A small image classifier, trained from scratch.
Training: adamw at rate 0.0015, 6100 steps, batches of 256.
Data: trained on rendered scenes of toy objects such as cars, trees, mugs and chairs, 16.0 epochs.
Rows from block 7 of a small image classifier, named by matrix and row number. Rows with one number within an expert belong to one neuron, the router's apart. Each number is 500 + 40 x the weight over its row's rms, rounded and kept within 0 to 999. All counts start at 0. Numbers have three digits each.
After each expert's rows are labels from the 100 images, of 14848, where the router gives the expert most weight on average: "strongest on" is what is common among them. Only what is clearly more common there than usual is listed. The data: rendered scenes of toy objects such as cars, trees, mugs and chairs.
# router: router (model.blocks.7.mlp.router.weight, 8x192), inputs 0-95
# up: expert up (model.blocks.7.mlp.up, 8x384x192), inputs 0-95
# down: expert down (model.blocks.7.mlp.down, 8x192x384, transposed), outputs 0-95

# expert 3
router.3:515515429474485546522496528576467512453502464493434484523500540441531480481539554532538489458514465599510492557485506632484480593468482492517513537415583487523485487471497510544522490418430478506442599460511498547536459503532486524412471572573506460476520542503547456521561471550484442541
up.0:482525448486484469519384437469473492446502554564510466545494440572490567503455502501505525565517486538437486436460504556512495478444544534528507537510481490464542515516526536519525496560436514538451532460537512407490493460492448553505543509492531473534501506509570530481498545500501373502
down.0:492500517500480449472533497499514533474432504434427498535475535446523524550490420551522416509516486550549443458499587460512497534491488466442488573533502468502444525524456479467552435526450500457476537476466460397490566507532555478504561488481509533464474456477484513559467469460526533465
up.1:534480490482556539512447443486505509540510535517450465441563467504479513480501562541512529515522500516459589552589441507514461477457438484477496484482511497478520553503441539457454578475525462500516468501535565525615522515518476482588476463465555551481570452480493510451491590557528454488
down.1:530521500445481469503517464490488502507529536460432533473488557423524497489475474512437455499452482436447492512483501469523473445481496507500476559549454474447443563550492540504483541573452464501503466537493493516463453487526462499504413521445482436493473502518528425532461485446505459418
up.2:490479504551561537515453458414486491441534504571505491474537508516569513448457472584493530548490488469470530501581524525568532542484409438507597453432467558455535562508495510483514485524543444472549504525561529490532482465551524567486563489523481453559506428538498541405449498478528441524
down.2:540496474425519490494421437454537538475496515477474531471533513554461531530491581502521478504481497477403459520588566450548448515500413416459566457511536409463509534497502502460467555525488499541547487548503526519558512532484528517557534567527587502543539455479551506471477542477483504456
strongest on: light from behind the camera; teal object; brown object; its colour: teal

# expert 0
router.0:513479456509513488518497492557463512435575515497514527511546529478521476519515535492484506481427502542504532589542477425524434486490423542438459543457566475576473522426482492492454606502538478481502522395510526587558497549539470423480446537518520393465544496549511468543594455575457445489
up.0:472434463459465489510445578489445490419530547514531508463458397526539518466482475516468542527500479521411421520492464442551488551532460495488534488505408422509556502568477489494494481528450522511490542583453625524541476460584465505521483552528501459529509494514555426457494584492502522504
down.0:488523537478500525528470480499537587557491500527512526552433491514496471440446440411521548444500530565427477503440502496466548512552555522535440521557474475491525440483540570583523483531502611546410555438572489481435524482492492538469437505453539535530453495531473510505488558487510494450
up.1:488510543454603500492466467475560506483502442524482474473501574423574565478455440488537508557535551612505524494460439518527534466429494503520485463520413530489504489509542568511477488480485529490582437571485511433461461487517475485500547526509444518492487486490488536544460484500476443586
down.1:457457539486566506454573478537553551588450526525470522548504529473519477450453550545468474405479502475387503541548477493520528493509490454419491472511500494495510493527539513516435577530551501459525481484461468561543521471541527456544509537526542473535504414530562500524459577521534506479
up.2:487552460650514530520499433470467507477519537491461451490500458519557438467484507577526482519517465533489545486514522484537485458556505583475484506498455489458494493476506505552584518492500463480457532529493463426560501523513483534454499479490432481472508539495474522529490538562495441512
down.2:429498472521466570557358448490451477446584432557489539505540411444585483430474485531517575521460506459500519464484463480445464500469493465479475488520520490530537531485430548469525509482476515497509488487504487527412502558513497517447528500513555534427511478513517475422577524495456494482
strongest on: light from behind the scene; count: three; umbrella

# expert 2
router.2:465523561569518483487514483397527483550460527506494536438462448484428478573483430500496492546515541424492464420527546422527554456523537504497512498566413500444502483537515460497517458538524510497570465594456475460451526494469516506580505458398473555515487455505463530460460533471536544504
up.0:471475457505545526578477478494521440514536510530497488508451433509525496482431542550492565484589530446474443545503512486489435425518498581419524591478522486531478520454437505508487494472506421450526512485580514485495502508528497461425475486587485489525510494487533526522541502550583539471
down.0:506482473477542485529468510574551543491510454511521456522519536560464463479565505525473504466552509469525507481455461535411533493499452509523589500475525552538512478455555512506495546432561501525506487455578503554547471528476489549509488486588484473556529550440568585516541471548490484549
up.1:509493452488489547552496471576510499437523508491534476492513475488537473446458486476451527440512546464519440580498439548487530497501475519444498502438554480469481494477486530515469471566516531451465458408556516583525475465501449478430516521591527431491521535568583459479490571479501427509
down.1:507532456499506531547446452554527509484508474489519489488507464417508465450473448482562537469511542493479517548537508477451555549528385564463503472424553500528505543529425568499486467511571571452563557448536531600524572571513504481449449487512511495492557576551564481461495462559472504482
up.2:502485467512473509511536501550548442476509475459511500544509534501523455498520538533538460503516478473486514549506463501490457478546414444490562492388600469508513535478480503525486494406489483494465553451505538537599494532519506510522517536494536500492499443577636492465514536522486500449
down.2:522532458486493439566527503464509515477552510445483444479561473512508529550544537522502405492552516515512448542556514537527463551489493509490521501409537457503443597492441504414465499506466502458495563490533556490526476504532444480540559473510550451506545485543561474537502500511527446441
strongest on: purple object; its colour: purple

# expert 4
router.4:497462435459525527551491530588438480469566544497456500575484559469531488493522560498554492453520446573500520519454493524449453536502497515469507439419585468564517490462553546533531452449445509494407580413506485488546507499582495536395486521579528464494523530565566492512526480524468509480
up.0:513557537504613505555486451449545454488563446500467482457534480482577485439459477496488513558561496517471520535509432503559472431460445451475533510517412541505493466488504500538514484444525492498541421569527601469544548483546440499519544546497504464567481445513477480507519538478479484544
down.0:513538525483566483502467491474550515522519474454390493432557512503491493511483531457493474466545478512545474527467509535532480505460476432501459516474547522497441577459419508501441488541510526448533390570529462482507429525500483474511506505496484419481595525520497503562475490512531420471
up.1:534516494563436540530445514501462473495554418533504441447584470513470485439514526514441536524502455537545539463529531456554447551456540510543441534438503563483469496439497551479481496528504514532475470458536549457513504547463425505473496488484480543467586538542489479545558530460570414492
down.1:512541533430530394542458468480525583484554544432461550486512502445488524481494469464441458489508514446466549518531551522517432482495485456459490560599498475503404501457414488478484532495469490395484446493557504511507496495507454471519478511490523450524520456485443475601543486512468455525
up.2:514500498589504595479385483463430501481533502566472502434561426518515480437475527494430560537484463469446548529514469531527480525514464451542548533447428511524594537514498515483485575478499530508491429561494526499507492500536405518523468536466482460475570517544492493447508577458495457567
down.2:580447520474520447495428565518472491473490584460417471467524501455436544529480524541501497499538472486565535510470514494446435519424532573537518508532500544535442539487431534487503508512528495428528518460551509443429536423529463469478505421515434526509532471454459505562516489524564513451
strongest on: light from the right; green object; its colour: green; its colour: teal

# expert 7
router.7:543514406482492543524499536575466466472565485496481487531531531517541438470536582491504489466483460587483533542458518620503433536471499489498507482397599482553502545475531494489520536445475491510445571439509490530539512522561476515440470535599517467477520541506514457502558462561498486511
up.0:516536507502492520533455460471434538496520559540503426546554441502516538528531527542521534530541485472556531532502502515497555525465432510593564521444435461487556455519495491498465526555502514516464491511493518429568551484517460497524482488469536445502561530545467528419469511484501441548
down.0:495514528468504463536400521546494437516503500483385530506509469405606459463496457470486525491468485487506468505486531537489483503494465463471569555532509537516547448479488465528572466482505421479537450522507509483521541482625521491540506494490486518496441462469499480459597464521482564446
up.1:446497495574515583513452500493480526450504443538511543507512524512575495478468492517498570573542495478447493507535473503482529551550429509516569495450505571531604551510498514445514527460492490553541456531494519513526518584590477467487580518506471497517476503495595488395550513509428498501
down.1:480483495521444439519511523529509503526465496528433477437483510485478464489509502525463538535495503429475534429507565470489525508577501564414474522511559535563500547476540484506509533489508425458554477486508514469533524484525494421515508454519478440520503476509478475559505469483501550581
up.2:451517474553534577521439463426431472464531487554540477497566415571542486458494505542482547547483501488431555469551510515532505495449467492501537544467462498472547525533505510467503529518509515570515453523457541451515558561552439502483533493477527537501497468504499448399538591552486479526
down.2:499525559517492499581297490507512484531474453527420510478548462499468464501476507519486582518494514493493470471463530517450458520505448464516508529519515540548567435448434523520537524437514461528518512502524445470440509556476541503495485438448502531439522478392503537499527519609517516471
strongest on: light from behind the camera; green object; its colour: green

# expert 1
router.1:502498423468491516516494522579473498471576494498486480535510557483548528497535553522496484481523481612498539554467481628479438525500495505523517510425611517537499585424501503492540517425441482506433576445530513486532471489560460490406500557577520478463518551493508476504548433575455474490
up.0:501518479495489505484434453487472569495534528537515463522487390546467560509440489489518537522511499483443485467475506494494522473445500483562522521541460443507542448518524542534505558549439516547470473508479540465492535518489483526491466613474525511510534568510577541451499530500495406591
down.0:529519479454502458462358439445480568492499514481433524509535535518480546564473498478490483501454505603481518510546527506486429553487454532500438496496509481480463526504526478437493501509486516493497503532427465505491524492499504530489515499506496529458541481452451479447488529525498461417
up.1:457458541557543481546505513442495561431494472501465565513497531506547640476520472492489490558489511586535521556513446564545492529498511442437537513457507552491480544564437485513486468577467531503446527565490483448479485462459499471485554503497499519522525475515450527522445505437532552509
down.1:489460481416477512475405516483475517499505576530508482533500516492447527587577529480520531498516492495519434532434559465470476462526518486517423512512522478503539532568413484449458602545459543535487513497463479524467479493531491460580445539473469391504488469520518557523470502464464483465
up.2:503527484541546525486511483449440445526567526505520490463513474516488530431492541595455482490531471419469567467527470503558489458515457532472521486460477527510499570556560470489531475514464506428521428468523551497507542468485418542525491518508510477565514529580482419466477509464543477566
down.2:486507473454381485464335475495504573506563571522549498527545475606443529536510549457535554513493500482508475472433476586487513500505501542500440485491509457516529525503528500492514483565481530524475460476521506506480515514443555566504459553521568485486579525491533574479460476480493444510
strongest on: light from behind the camera

# expert 5
router.5:485461442486571497515510527543543469507569422489484463513537524478601521428494567556521496447525483590506527586397500620477496526479495514474422499448563491499499549459502516550517529431460506531503523438505457448552534530547512484466515537596472492470541568533488483501502439543458468511
up.0:467497459547386560497417521466444482469540494551553518440491477551517495455439562537486574534530502469468484490559420473487440549494492463463587513442510473508599481504498496455576501540445532493509498488477529540486472512494464462487536578469579486508520547541544439425507480533504483517
down.0:481492495491545506509414512509511520559517558535471483485493503466485452584530549552455527493525539535546529473534559490512517434472517548503425489496516493493459500520532482493521445482477489447544478500519560492497589432544490475483523408496417516452493474525465455506551398441539553477
up.1:462532452454513544545492472493472501475494526483562447594510480565491535509549526542526539542540534440523553522521474453519570499432501514467478547485519442463486478471504583469530543608493542423519444455532472470461553517470484502492524444555527486478511525440492517503491468500492509493
down.1:482556434517456489479524452436501542582552582504467492466446477452476455495526453484506503566455534502452514510506581415559484454557450518488427556503425455480500586514450500441509515489479515504518453546453567530485569523558510472527452518402437471492494560567508442445504497544527481524
up.2:421487516552519505451482487436496444500505520533552491457469472482572467472435435529438515580512496467385470490521459457578501408504497522502513489499454497518526535542444487476542566493492446483481483535527575482535499466585469471529499517498479514516444440505537476485533515583489456495
down.2:493562483479512459489434436473522522503572492436459536429583543494503435486478544500540507552510548469531555517567435478546481444443539466442526515463557547475439507441464445458498482474532465468503451564528550539551482495537543466504542463529509528459453513479473462465523415543522453491
strongest on: count: one; black object; its colour: black; hammer

# expert 6
router.6:545506443400425466472503482568495559467478466506552436572521524583534547432521507446496517527488496488527499546505430525472494548519485448559523473478494544531520477525463521489468501505530509487475466454536566537517439475427502500475514496580527476501451522427499524494471531440462504491
up.0:507513493490557465511517473420553482528514529483469499446512458480525499509505522533495476594572558535494505494542509490508498415511492534472450508519482549461474500537416480491498523379482452478536456574482629456498527499564434491595532476443466524521456497479484491490484520552495489540
down.0:497522570533536489542512501377519445544535533518497558411547515469506470502481526528423485494548524530525577524568529506587446491450550503467504528496477623484496490464504439451456561413535471530467487571545509454510468469536523503554561463468451513484486496458423506478490426523533504557
up.1:501509520490501502512534521471503456480481500469548465482465465491564509442541490493501501587498540467474484445532424418580514415462494524529552587478437470499520544517536483515531522595492529509479468503517550477466486436457503463546571523427455472555498514564578460523501534468535479465
down.1:507432543491501499509499499435568477522491509520485566434488514379571505461435506485460506448528565515447458572480466551530502537503491586470423499497522561521492552452435460492455507433487497489534502529539487523535399448583548457533507505514459502480547515508526518510468476483526478470
up.2:514539464536495572518488495484460473548490530443466464468518450490493453462531539535486498450577485487509533532491525524535515489459466457502479627424553518518483519487405500437496548511461494515483453442489532519551495592516470442540499520448519526497578509529469469507527519539519494582
down.2:588518482453574489451451522484465558473484563459530476460483536372552498510543467493442492478426448510506482511465547470548473502549480517577481473481465534452453512536490529518524458520432504471529487526475514548472472471565494528470503522478409416543536515591416455565475485483524501557
strongest on: light from the left; white object; grey object; its colour: white